Weights of a small segmentation model: 9.88M parameters, batches of 48.
Rows from block 0 of the decoder of a small segmentation model, named by matrix and row number. Rows with one number belong to one channel. Each number is 128 + 32 x the weight over its row's rms, rounded and kept within 0 to 255. All counts start at 0.
After each channel's rows are labels from the 100 images, of 14976, where the channel reaches its highest value: "peak at" is the part of the image that holds the peak. Only what is clearly more common there than usual is listed. The data: simulated telescope pictures of galaxies.
# convs0: first 3x3 conv (decoder.mid.0.convs.0.weight, 192x192x3x3, each kernel summed), inputs 0-95
# convs1: second 3x3 conv (decoder.mid.0.convs.1.weight, 192x192x3x3, transposed, each kernel summed), outputs 0-95

convs0.131 [152 116 150 153 129 181 112 134 135 103 149 107 140 141 164 114 124 185 149 125 130 154  92 141 179 177 129 107 121 158 117 115 186 166 115 150 163  63 128 131 172 117  99 101 131 167 114 150 158 105 107 127 102  83 132 181 160 132 160 163 172 120 124 127 109 142  89 139 138 165 208  99 125 196 126  65 137 172 137  73 196 185 124  59 127 116 147  84 161 118 129 149 125 169  92 127]
convs1.131 [ 93 101 121 150 197  88 179 110 109 103 127 120 121 183  75 108 132 109 116  94  78 116 149  97 130  93 226 178 125 135  77 154 125 132  31 109 122 204 144 120 118  91 176 146  97 167 158 160 126 122  98 131 164 125 161 101 173 153 158 110 133 119 136 130 104 120 129  71 157  91  69 198 136  99 141 183 116 156 114 218 142 105 138 140  96 102 119 130  95 131 135 102 171 121 173 116]
peak at: top left

convs0.8 [147  69 156  84 156 175 103 121  59 131 145  40 201 151 151 146  99 156 126 116 112 141 131 141 173  43 147 123 133 131 148 124 121 147 161 120 158 150 150 140 121 120  70 118 119  75 140 158 125 129 112 113 148  84  45 148 185  76 158  99 153  89 165 115 102 117 123 110 142 155 177 107 162 144 143 171 118 183 141 150 136 122 121  77 155  74 143 141 101  98 145 100 126  39 224 111]
convs1.8 [118 191 128 103 133 103 125 118 141 138 144 157  71 109  97 102 156 115 137 138 139  87  75  88 138 133 144 130 131  79 128 113  67 133 160 162  78 125 114  93 107 158 113 103 123 156 142 153 133 116 171 135 118 158 148 108 113 178  47 105 104 192 145 146  66 170 165 170 174 172  95 103 105  91 148 151 114 130  85 203 138 109 152 120 165 179  55 157  79 180  73  61 119  99  83 143]
peak at: top left

convs0.92 [140 108 159  68 121 113 126 139 148 119 167 111 118 124  84 104  99 130 125  62 115 120 169 136  43  70 146  99 128 156 112 113 136  74  68 108 115 193 107 113 109  57  53 141 101 117  92 131 147 153 141 166 175  73 142  82 135 139 129 124 156 147 111 130 121  77 148 114 107 125  97 136 118 147 133  87 127 210 147  89  90 105 114 130 121 111  87  83 108  43 114  85 138  93 165  49]
convs1.92 [133 121 177 209 143 169 156  73  34 105 123 128 130 135 130  82 127  81 135 122 120  95 143 116 151  86 118 150 116 101  99 118 128 146 200 129 160  46 167 133 184 155 161  98 201  64 117 144 156 111 109 120  88 120 158  97 130 117  93 146 165  72 124 144 134 197  81 127 122 139 144  58 109 125 176 141 113  25 140 186 140  90 125  97 136 152 105 139 131 123 109 139  70 167  95 198]
peak at: centre

convs0.0 [132 168 111 112 133 156 122 111 102 132 160 145 187 144 185  96 123  65 102 210 173 137  78 111 134 144 118 103 117 166  88 121 140 119 179 123 132 216 141 118  81 140 164 132 100 165 125 118 106 184 130 107  84 146 198 118 167  97 113 118 148 106 134 112 170 129 127 125 166 139 102  39 133 147 157 145  53  56 117  47 116 134 137 106  92 122  76 138 139 125 117  82 160 121 154 186]
convs1.0 [141 123 103 154 109  82 119 137 104  93 140 114  82  84  56 152 127 117 143  96 138 178 153 166 167 158 135  99 141  96 191 147  78 143  78 113 101 104 107 165 206 175  56 162 163 105 110 142 125 135 107 179 157 154  88 140 124 155 137 131 112 114 145 119 101 129 143 138  90 113 121 153  88 152  93 130 152 158 132 209 172 137 119 110 125 120 145  99 115 151 124 127 146 126 233 144]
peak at: top left

convs0.50 [124 117  92 166 117 144 112 118 118 164 145 163  89 139  50 158 195 161 138 114 125 161  29 179 118 131 199 133 110 139 108 105 125 122 155 124 109 124 102 156 127 161 132 168 173 159 166 137 109  86 142 152  75  86 111 128 136 123 100 103 119 140 183 112 128  93 131 143 165 157 112 201 118  40 157  84 134 163 153 150 170 134 140  86 123 113 115 132 139  96 125 155 179 175 161 108]
convs1.50 [117 133 139  62 106 176 129 109 118 118  74 154 161  99 255 124 148 103 130 151 141  93 130 140 104 151  21 101 175 110 109 166 158 159 108 125 157 146 159 149 122 127 159 102  75 160 152 125 111 137  85 149 155 184 171  99  96 191 121 125 176 179 147 126  98 116 129 130 133 126 111 116 102 113 160 209 141 139 171  94 113 126  68 133  99 132 127 120 136 113 149 130  70 115 111 123]
peak at: centre

convs0.168 [148 114 109  90 124  95 117  79 122 114 107  80 120 143 175 125 140 125 120 140 130 114 179 107 169 116 155 113 148 154 162 117  93 130 148 122 123  61 132 127 107 156 128  92  84  80 141 134 122 144  82 104 155  99  14 117 113 110 129 121 141 116 149  89 114 131 120 142 144 118 142 148 119  98 138  45 125 160 127 170 123 105 125 123 123 109 100 132 119 148 113 169 128 131 153  84]
convs1.168 [125 131 115  70 161 111 126 191 170 110 111 110 129 116 119 131 166 102  63 154 143 130 110 169 102 145  94  96 123 100 115 118 112  82 125 142 130 255 121  98 111 115  91 160  91 132 115 105 113  88 149 133 116 152 139 133 108 139 145  92 153 164 133 122 127 103 132  34  84 106 142 118 131 151 125 198 134 164 113  63 117 177 133 185  70 134 124 136 124 100 110 153  99 129  77 143]
peak at: centre; middle left

convs0.106 [133 144 105 191  94 157 125 111  92 109  79 181  88 134 113 164 121 173 151 188 105 168 129 165  80 152 185 119 117 210 137 152  90  83 161 109 117 166 152 127  97 133 146 139  90 138 115 114 148 167 137 133  91  97 154 105  89 146  93 133  53 137 128 192  69 132 116  61 185 131 141 133 114  85  93 137 146 171 128 151 129 110 106 125 110 117 104 145 104 188  80 118 101  76 127 120]
convs1.106 [108 157 118  71 107 145  85 158 133 100 109 144 163 119 104 135 129 119 129 115 190  80 128 116 158 115  53 136 160  99 168 149 157 147 105 132 179 118 123 153 111  91 105 129 131 133 137  93 143 131 126 157 138 187  83 160  89 122 160 104 166 151  87  92 184 111  82 172 122 115 173 148 143 153 123 156  99  67 146  63 141 106 102 163 136 125 225  69 134  84  86 196 132 113 123 147]
peak at: centre; bottom left